python train.py --arch="swin" --model="self-supervised image encoder" --dataset="cartoon faces" --train_examples=101725 --image_size=48 --crop_scale_min=0.4 --horizontal_flip=true --color_jitter=0.6 --method="moco_v3" --norm="layernorm" --norm_position="pre" --activation="relu" --mlp_ratio=6 --head_dim=32 --fused_qkv=false --bias="none" --qk_norm=false --parallel_block=false --inner_norm=false --kv_group_size=2 --patch_size=[2, 2] --depths=[2, 2, 5, 2] --widths=[64, 128, 256, 512] --projector_hidden=1024 --projector_out=128 --projector_hidden_layers=1 --temperature=0.2 --target_momentum=0.99 --init="trunc_normal_002" --residual_init="scaled_by_depth" --optimizer="adamw" --lr=0.00085 --beta1=0.85 --beta2=0.95 --eps=1e-06 --gradient_noise=0.3 --l1_shrink=0.003 --ema_decay=0.999 --steps=7800 --batch_size=128 --epochs=9.8 --lr_schedule="constant" --warmup_steps=780 --weight_decay=0.4
Rows from block 2 of a small self-supervised image encoder, named by matrix and row number. Rows with one number belong to one neuron. Each number is 200 + 40 x the weight over its row's rms, rounded and kept within 0 to 999. All counts start at 0.
After each neuron's rows are labels from the 100 images, of 14976, where the neuron reaches its highest value: "lies over" is the class under the peak; "responds to" is what is common among them. Only what is clearly more common there than usual is listed. The data: cartoon faces.
# fc1: MLP up (model.blocks.2.mlp.fc1.weight, 768x128), inputs 0-63
# fc2: MLP down (model.blocks.2.mlp.fc2.weight, 128x768, transposed), outputs 0-63

fc1.664,160,206,236,233,189,200,181,198,233,204,192,185,130,207,232,220,216,208,195,134,256,250,208,202,202,169,188,202,224,232,172,195,175,205,219,157,212,167,184,187,186,242,184,178,340,290,209,139,182,223,194,188,191,145,161,237,203,239,177,219,212,254,207,204
fc2.664,250,263,176,188,181,178,239,201,288,228,193,176,252,225,210,173,193,193,235,217,221,156,233,227,279,208,191,259,247,175,202,165,201,150,204,194,182,192,174,212,193,234,142,220,211,188,262,191,207,242,189,264,180,199,230,186,219,146,195,132,235,150,121,184
lies over: skin
responds to: surprised

fc1.12,161,237,107,248,219,225,204,231,187,196,211,184,228,173,216,238,140,201,200,121,201,132,174,246,196,229,197,194,185,281,111,228,230,234,174,221,156,205,222,205,246,244,167,146,232,266,224,190,261,134,156,188,239,186,138,208,177,206,130,227,150,204,233,177
fc2.12,218,171,245,250,223,181,138,223,183,171,188,258,240,229,122,158,188,164,188,195,187,182,194,197,136,211,178,201,234,251,193,189,157,88,254,211,189,126,163,236,241,173,198,218,242,187,218,184,192,226,233,256,197,150,274,196,239,222,151,219,179,187,253,225
lies over: hair
responds to: white hair

fc1.731,156,187,240,199,213,200,209,156,221,176,198,199,196,237,175,154,175,235,164,173,109,279,249,201,207,150,192,240,203,178,149,174,198,199,132,212,167,172,262,228,260,183,186,200,269,287,235,177,228,212,142,181,263,197,136,235,150,208,201,234,180,199,190,246
fc2.731,225,159,200,135,201,194,203,178,226,198,244,158,240,204,223,259,173,205,172,191,232,219,112,170,194,164,103,241,191,295,266,199,209,170,152,243,175,270,200,176,228,208,232,212,164,208,287,202,226,173,153,185,158,158,252,276,182,186,133,290,192,206,230,172
lies over: hair
responds to: white hair

fc1.145,162,152,209,215,203,210,193,253,208,197,224,194,169,203,203,217,165,177,286,85,204,266,215,223,183,259,164,199,99,194,187,217,149,227,143,195,213,262,127,176,257,198,223,180,203,195,187,63,208,208,207,201,189,236,263,229,209,214,228,200,173,193,216,232
fc2.145,181,201,199,105,204,197,179,149,212,142,209,208,169,261,169,229,190,233,125,117,201,194,167,209,175,194,203,234,242,227,197,232,216,218,149,222,221,200,221,154,207,151,224,244,221,287,218,186,242,248,239,172,166,210,215,177,273,212,210,208,210,196,167,232
lies over: glasses; hair
responds to: sunglasses; black hair

fc1.74,191,279,209,215,187,182,183,221,198,297,186,153,208,182,200,226,188,178,197,175,183,225,208,160,73,176,272,184,218,219,206,211,157,207,146,232,179,165,117,198,200,209,160,182,242,120,231,158,250,238,113,194,227,240,239,297,198,150,199,295,192,281,177,194
fc2.74,112,260,196,181,208,182,281,181,230,248,188,231,193,201,188,216,166,209,189,153,240,211,208,208,189,210,147,105,120,190,234,175,164,160,260,194,234,211,168,234,294,204,188,233,246,219,256,229,203,213,167,210,174,282,197,158,200,242,243,218,221,183,161,279
lies over: eye
responds to: looking right; surprised

fc1.415,199,221,164,200,204,167,188,159,114,184,245,209,160,187,223,251,161,212,170,212,238,228,172,265,203,142,195,244,106,171,256,186,187,225,114,228,178,204,175,217,195,278,193,127,288,198,256,148,193,256,202,175,169,181,124,188,188,243,149,248,230,235,154,223
fc2.415,155,217,162,213,154,237,139,231,168,229,153,225,208,266,120,207,188,180,284,142,215,220,281,256,208,198,178,144,224,274,173,219,268,183,147,165,218,156,133,140,133,138,166,222,204,171,195,276,153,151,197,270,203,223,283,192,206,180,184,188,225,207,210,233
lies over: hair; glasses
responds to: sunglasses; black hair

fc1.729,189,207,250,117,123,202,197,238,146,174,150,183,210,154,211,234,198,224,167,138,198,163,248,175,230,263,183,287,133,152,241,203,211,232,112,204,142,243,251,197,152,153,208,272,156,260,194,91,204,248,131,191,252,139,200,224,168,172,168,275,213,192,195,200
fc2.729,205,148,209,191,179,158,136,174,162,195,193,220,187,230,173,159,202,293,171,210,263,320,241,222,190,183,254,215,181,233,202,241,174,233,217,156,171,241,209,204,217,202,217,214,181,199,245,180,176,151,270,160,206,302,178,261,188,139,176,270,214,214,220,161
lies over: hat; hair
responds to: pink face; sunglasses

fc1.371,188,188,182,221,215,202,214,277,229,166,187,171,203,172,156,146,179,217,233,104,124,220,163,217,187,115,184,188,148,208,229,210,187,230,195,286,244,199,226,214,165,232,187,209,197,131,227,212,260,179,170,155,232,297,159,218,201,96,180,246,218,251,175,220
fc2.371,241,249,240,183,217,232,242,206,201,174,200,225,161,229,212,177,212,195,107,215,130,164,219,195,204,129,119,176,139,261,203,172,201,149,103,233,175,154,222,157,189,270,160,193,185,202,247,228,202,188,232,190,94,196,175,204,230,224,143,254,247,201,232,191
lies over: mouth
responds to: laughing

fc1.340,165,186,207,269,186,124,233,288,199,168,189,199,200,198,201,220,254,177,187,128,163,252,254,165,183,228,165,146,167,258,240,196,106,232,209,192,185,151,128,199,183,313,241,178,235,187,221,212,187,173,214,203,248,158,252,223,159,225,190,220,191,205,142,274
fc2.340,186,217,191,196,203,220,258,178,134,167,168,108,213,172,205,216,255,253,220,153,170,206,184,201,117,206,230,217,169,108,232,202,238,196,195,261,231,184,160,196,225,139,140,212,150,214,221,196,246,169,209,211,179,197,140,177,226,218,182,181,113,143,206,194
lies over: mouth; eye
responds to: laughing

fc1.309,151,167,188,155,144,219,198,246,120,176,253,227,99,228,211,205,214,206,217,183,233,226,230,211,148,140,164,175,180,164,195,299,233,206,143,199,237,260,217,205,231,182,194,256,244,270,183,167,250,157,246,201,258,233,137,210,207,216,188,192,171,174,186,230
fc2.309,206,179,180,245,178,205,139,221,237,150,201,230,234,297,197,180,151,194,240,135,133,207,165,184,185,234,200,255,121,189,235,187,189,254,164,194,282,230,222,155,141,242,281,178,198,213,213,193,195,221,233,178,209,160,179,188,202,217,133,167,146,211,184,157
lies over: glasses
responds to: sunglasses

fc1.733,215,202,204,206,127,218,195,145,138,187,207,169,193,154,205,208,138,155,214,0,212,204,212,212,185,239,178,188,108,190,162,207,213,189,201,160,126,217,192,218,259,193,138,220,168,193,278,178,208,218,233,154,241,160,207,224,189,191,210,208,172,227,168,227
fc2.733,206,158,211,200,171,164,189,227,247,127,159,162,166,131,202,109,229,229,217,201,268,213,196,130,236,150,198,244,206,153,220,198,224,240,208,176,198,200,178,187,189,204,252,225,235,232,194,208,131,196,189,221,230,182,220,195,270,161,276,209,214,230,223,89
lies over: skin
responds to: blue face

fc1.759,237,164,167,129,167,223,229,227,200,125,182,187,214,199,214,175,160,237,203,171,201,224,254,218,154,17,164,283,183,198,205,191,211,233,209,109,201,213,106,215,230,233,168,230,270,226,206,181,188,154,166,191,167,257,218,218,149,212,168,179,196,170,203,226
fc2.759,262,170,178,194,178,181,187,235,265,147,99,230,155,259,140,175,197,193,243,244,215,162,137,151,261,223,190,164,188,170,97,227,239,172,222,261,203,233,197,162,101,240,198,185,184,184,216,195,171,193,285,160,194,268,170,248,211,210,190,177,208,110,223,210
lies over: clothes; hair
responds to: pink face

fc1.595,238,199,250,164,191,183,188,231,161,208,211,194,248,225,210,244,254,260,232,151,193,199,176,164,92,181,217,217,181,233,171,220,176,158,153,268,226,201,225,164,148,125,211,199,196,157,176,229,108,205,204,202,157,241,176,240,191,256,188,241,246,248,240,242
fc2.595,184,195,183,150,200,121,203,181,209,221,205,162,207,212,220,145,170,169,177,184,295,212,199,244,177,210,245,245,268,192,221,236,202,178,211,191,181,252,259,190,237,199,202,166,219,176,219,142,266,199,261,162,215,179,182,118,278,315,189,183,210,200,182,178
lies over: glasses; clothes
responds to: sunglasses

fc1.141,216,205,177,107,137,153,291,214,114,257,202,109,164,212,194,215,202,208,222,52,200,169,200,196,188,192,204,230,181,213,163,133,145,193,206,194,87,231,171,168,206,167,201,250,180,191,162,189,254,214,222,192,194,133,203,248,244,227,227,207,239,149,220,231
fc2.141,162,263,180,267,163,212,167,165,115,111,196,158,143,208,200,178,207,181,173,191,216,281,130,241,155,165,135,188,181,239,235,228,231,122,180,200,109,167,272,211,186,186,175,217,230,176,233,206,226,151,207,154,180,259,179,220,249,184,192,267,133,213,197,240
lies over: eye
responds to: looking right; surprised

fc1.131,218,192,171,225,193,132,268,215,195,160,184,192,252,153,266,239,135,196,158,174,187,184,259,265,138,160,224,249,134,197,78,219,135,254,219,238,137,144,249,215,164,147,169,245,210,182,270,164,214,124,146,185,198,171,203,226,220,179,183,206,257,119,155,218
fc2.131,195,179,233,262,161,238,182,164,150,186,140,194,201,155,212,187,251,240,254,243,152,229,221,200,143,220,138,275,176,186,212,239,234,238,131,198,211,191,192,187,190,125,226,175,245,168,235,181,258,223,291,298,197,231,202,210,204,161,222,190,215,246,246,159
lies over: clothes
responds to: beard

fc1.173,241,196,288,165,184,165,220,206,232,263,184,176,172,185,195,192,178,233,273,111,170,251,192,168,113,179,92,181,177,160,164,171,245,218,215,202,174,179,267,215,187,169,170,150,238,204,146,138,204,284,177,147,149,169,206,235,234,200,174,198,168,143,213,236
fc2.173,167,158,187,180,182,197,166,70,272,184,171,225,220,243,200,133,157,182,154,221,273,166,214,180,157,160,200,181,176,159,211,291,189,168,144,309,196,229,185,263,230,238,247,148,214,186,204,266,210,164,201,183,269,142,216,240,226,222,216,198,162,234,175,177
lies over: glasses
responds to: sunglasses

fc1.86,214,177,215,126,213,213,194,194,200,278,207,173,182,244,197,291,165,175,192,211,173,201,227,146,183,302,213,205,94,163,221,267,203,174,179,245,121,134,211,204,122,164,229,247,191,237,243,139,195,218,189,216,249,233,184,225,192,192,288,253,174,179,170,211
fc2.86,219,103,154,269,201,121,245,168,220,176,211,92,215,181,222,216,152,147,144,198,122,195,196,206,187,248,233,262,169,183,247,232,204,226,246,190,172,289,146,161,178,157,229,187,173,130,195,268,234,150,193,202,144,172,231,208,162,182,168,233,204,186,196,196
lies over: hat
responds to: top hat

fc1.286,169,161,224,200,245,199,202,180,149,164,306,239,151,204,217,136,145,240,208,155,97,239,147,203,177,185,232,142,169,217,168,202,245,159,229,216,196,159,177,254,251,241,174,169,195,208,243,230,246,162,234,179,197,275,158,229,134,215,244,199,166,260,218,231
fc2.286,175,221,182,171,170,208,171,226,167,162,280,274,162,159,273,157,163,188,240,190,291,226,277,168,164,171,207,202,189,201,313,195,194,212,139,197,187,265,213,264,198,158,172,238,219,149,236,190,253,206,204,205,236,125,234,216,203,174,227,277,167,199,166,235
lies over: glasses
responds to: sunglasses

fc1.605,187,169,234,134,131,221,187,193,186,198,160,238,182,188,240,191,184,239,194,194,220,207,209,223,245,212,202,153,151,111,199,179,132,151,184,223,182,276,259,201,174,191,213,187,199,168,188,120,170,190,134,164,183,270,222,206,232,204,225,253,61,165,174,224
fc2.605,266,180,185,209,194,165,214,194,176,193,191,197,128,194,235,205,198,252,220,165,233,202,304,211,179,227,191,252,156,268,236,160,187,231,189,195,256,139,165,190,224,180,219,177,197,232,178,226,156,182,231,200,215,59,239,180,222,158,201,183,181,208,233,164
lies over: skin
responds to: surprised

fc1.277,160,223,191,174,239,201,165,249,203,115,186,237,245,226,248,172,212,165,207,179,218,194,230,181,206,206,217,197,174,173,197,229,239,138,211,208,237,215,179,132,130,205,223,116,242,197,194,201,212,246,170,132,155,216,136,241,172,205,225,243,266,189,224,255
fc2.277,235,192,264,121,134,132,155,240,181,152,193,172,141,175,218,185,198,211,237,187,268,219,244,167,122,223,258,277,200,221,249,208,209,252,119,161,252,172,155,172,219,269,137,207,191,176,160,223,242,208,162,210,168,134,204,134,319,146,174,210,208,169,209,269
lies over: hair; eye
responds to: red hair

fc1.28,228,132,215,220,187,177,196,200,188,213,197,221,199,188,235,188,183,216,196,192,186,196,196,203,233,189,159,115,163,185,189,171,232,172,193,144,199,149,198,193,204,166,184,171,195,236,169,272,300,230,197,133,174,274,206,220,202,178,252,160,209,201,183,237
fc2.28,161,244,215,183,239,171,215,169,175,195,180,218,271,210,155,236,214,130,196,196,200,193,205,233,132,172,231,189,221,203,151,200,99,208,185,255,189,253,220,262,118,249,262,195,199,198,206,101,194,158,195,194,130,218,227,125,217,230,180,240,159,262,220,268
lies over: skin
responds to: looking left; laughing; angry

fc1.504,192,147,190,242,175,217,255,211,127,264,166,259,217,212,181,193,190,245,226,89,234,192,175,92,178,216,231,172,163,197,204,202,177,214,199,162,178,244,214,174,235,144,184,148,237,235,169,215,168,230,185,207,184,201,146,208,87,197,210,170,217,143,168,195
fc2.504,214,173,239,183,204,176,138,242,153,259,189,133,192,288,197,181,159,229,142,204,179,206,231,242,210,201,154,182,208,221,156,173,242,292,125,170,224,159,141,184,114,211,196,140,227,231,163,233,152,266,190,216,218,180,175,155,196,187,191,155,193,179,199,225
lies over: hair
responds to: blue hair

fc1.9,213,204,101,189,138,191,265,195,166,222,257,190,206,126,213,190,139,216,164,149,278,232,216,215,173,193,194,280,176,183,230,157,188,245,163,266,190,135,247,256,215,202,223,209,203,244,158,169,195,232,210,171,154,183,168,232,201,226,179,186,211,177,219,240
fc2.9,212,235,272,216,136,172,172,245,221,164,140,242,194,247,189,186,213,185,226,214,235,129,227,214,212,237,228,211,150,222,194,219,190,188,267,123,181,180,203,150,114,216,185,160,125,152,149,245,153,200,217,184,199,225,259,211,207,245,174,141,191,231,200,136
lies over: glasses
responds to: sunglasses

fc1.113,174,263,199,207,161,204,180,294,177,221,200,187,175,126,176,155,185,204,277,195,253,204,146,162,190,171,226,209,200,186,213,186,219,225,224,262,164,154,200,182,226,236,260,173,230,226,185,207,72,151,231,201,190,242,153,277,165,187,142,217,178,161,200,207
fc2.113,203,199,204,171,205,195,273,192,165,151,243,180,229,236,182,162,191,172,154,153,152,221,199,222,157,188,210,193,219,250,163,165,131,197,203,215,161,192,213,216,189,207,242,153,194,169,175,174,202,225,223,201,239,173,217,214,245,221,240,111,204,277,189,217
lies over: mouth; eye
responds to: laughing

fc1.763,193,244,229,250,238,195,251,222,183,200,246,188,238,210,205,250,165,218,195,108,209,216,223,250,177,206,151,143,200,172,194,232,167,300,208,191,174,217,174,191,244,237,129,198,138,207,173,120,186,213,241,171,246,150,107,232,162,159,214,301,130,214,185,314
fc2.763,237,216,250,218,189,132,264,192,179,159,132,150,88,186,201,203,186,206,172,227,213,195,224,144,173,181,222,89,144,226,270,183,268,230,217,182,192,173,228,230,193,174,231,222,286,197,226,148,190,182,218,253,276,162,222,165,206,177,225,220,176,194,149,223
lies over: glasses; hair
responds to: sunglasses; black hair

fc1.99,219,182,195,204,185,163,197,210,198,281,231,154,101,198,254,160,150,159,192,194,227,202,215,234,189,189,232,236,182,168,191,242,176,183,203,246,161,160,247,224,300,230,109,240,220,285,161,223,173,225,178,231,230,177,178,211,105,222,96,231,157,208,253,260
fc2.99,266,284,230,247,233,194,196,144,198,208,216,181,201,234,190,201,149,173,185,212,198,223,217,205,175,209,204,233,208,183,310,209,155,216,220,263,166,295,181,234,172,280,197,263,141,192,179,198,194,166,192,184,163,190,243,204,202,246,235,186,140,206,225,228
lies over: mouth
responds to: laughing; sunglasses

fc1.133,157,202,224,178,238,181,231,257,230,151,143,173,262,189,220,215,254,161,200,204,218,200,215,161,258,176,202,171,165,219,219,171,185,204,229,226,229,217,282,141,270,187,171,209,199,178,184,161,152,249,221,181,196,188,199,213,136,224,221,264,217,129,220,237
fc2.133,259,112,222,224,194,203,144,136,282,156,207,179,225,173,224,140,169,244,184,295,271,233,222,178,249,198,235,249,226,269,256,178,227,213,228,199,189,193,232,266,231,159,201,174,168,184,209,235,240,205,208,195,187,160,278,265,204,183,162,141,224,131,77,136
lies over: hair
responds to: red hair

fc1.550,149,191,235,242,273,169,206,187,190,170,146,225,160,223,191,195,186,178,175,160,227,248,203,199,158,201,206,236,133,160,161,191,134,238,159,288,217,252,203,193,219,155,226,233,230,138,276,251,223,235,178,236,238,258,207,201,166,245,196,195,186,170,167,205
fc2.550,249,156,251,107,175,208,165,200,148,232,259,172,123,194,118,211,172,226,217,223,227,282,201,125,202,187,219,216,183,211,211,186,252,288,196,159,223,263,209,195,246,224,282,125,163,174,161,157,226,220,124,277,242,151,161,198,148,155,211,177,219,224,153,211
lies over: hair
responds to: white hair

fc1.221,197,202,228,178,91,216,233,198,163,157,292,250,188,219,189,159,220,209,209,191,133,182,238,166,209,239,174,187,114,203,119,277,221,183,166,235,155,236,200,133,211,194,183,148,237,274,146,203,157,193,155,181,246,208,134,213,157,255,175,177,198,145,259,217
fc2.221,186,209,272,126,260,231,148,232,209,212,191,218,199,167,197,288,140,103,174,216,199,201,248,209,273,211,216,245,187,246,162,195,230,213,222,116,218,193,238,180,193,166,181,204,266,199,199,184,157,223,233,177,172,208,206,244,205,276,172,217,207,146,198,219
lies over: glasses
responds to: sunglasses

fc1.518,233,229,206,228,195,238,194,274,216,97,196,151,206,196,224,163,231,164,173,195,202,169,186,194,240,211,151,235,202,183,227,165,206,196,201,178,166,244,202,146,228,250,160,128,191,165,236,231,209,181,152,180,189,179,208,221,209,190,225,173,207,214,185,209
fc2.518,194,186,173,168,247,210,196,244,226,156,166,191,186,177,160,187,234,208,168,210,238,141,206,138,216,94,238,196,232,184,221,182,205,209,203,199,95,224,235,138,136,190,138,235,224,202,127,271,140,172,200,284,131,216,194,200,254,209,262,180,270,228,266,124
lies over: clothes; hair
responds to: yellow hair

fc1.37,192,174,199,199,67,144,205,279,196,183,204,211,164,202,232,221,199,181,212,232,200,173,219,186,250,166,210,251,136,149,233,206,227,210,169,214,142,178,233,186,222,187,198,249,176,280,232,173,231,183,170,204,243,208,211,201,90,193,216,147,148,272,131,165
fc2.37,227,234,275,153,198,225,202,189,174,245,194,319,216,215,182,210,111,174,174,158,174,255,166,263,214,204,120,209,190,196,233,180,204,209,283,210,194,324,178,219,148,143,157,190,179,206,137,222,149,191,233,220,218,207,258,124,234,197,140,186,207,226,192,173
lies over: skin; clothes
responds to: pink face

fc1.618,231,211,224,234,183,212,197,239,221,175,136,206,203,168,213,231,225,247,158,197,177,206,185,182,215,111,174,135,185,259,122,218,194,209,238,187,164,286,214,198,139,223,149,173,257,189,178,229,209,187,184,183,201,205,109,237,193,210,254,239,214,125,180,210
fc2.618,184,136,214,280,181,236,95,220,198,184,133,235,166,166,191,177,178,213,260,198,147,273,225,208,209,209,170,215,155,258,177,262,182,200,201,165,266,162,208,220,154,263,207,191,272,219,192,233,178,172,155,145,173,229,203,187,168,148,163,154,149,197,213,132
lies over: hair
responds to: red hair

fc1.249,223,147,212,186,235,291,227,133,77,235,278,185,184,160,226,226,53,202,155,139,220,205,186,220,153,240,187,185,164,217,142,237,207,207,197,233,197,197,247,247,165,209,178,217,241,242,176,200,190,232,259,175,251,207,172,218,223,233,168,268,198,191,209,229
fc2.249,230,183,218,207,185,155,229,214,296,188,148,170,159,199,180,126,252,239,226,270,263,214,205,202,239,212,219,198,217,183,259,216,203,251,244,192,206,256,230,157,230,144,206,162,249,200,159,305,209,233,126,287,212,149,205,243,268,176,264,187,210,235,192,156
lies over: hair
responds to: teal hair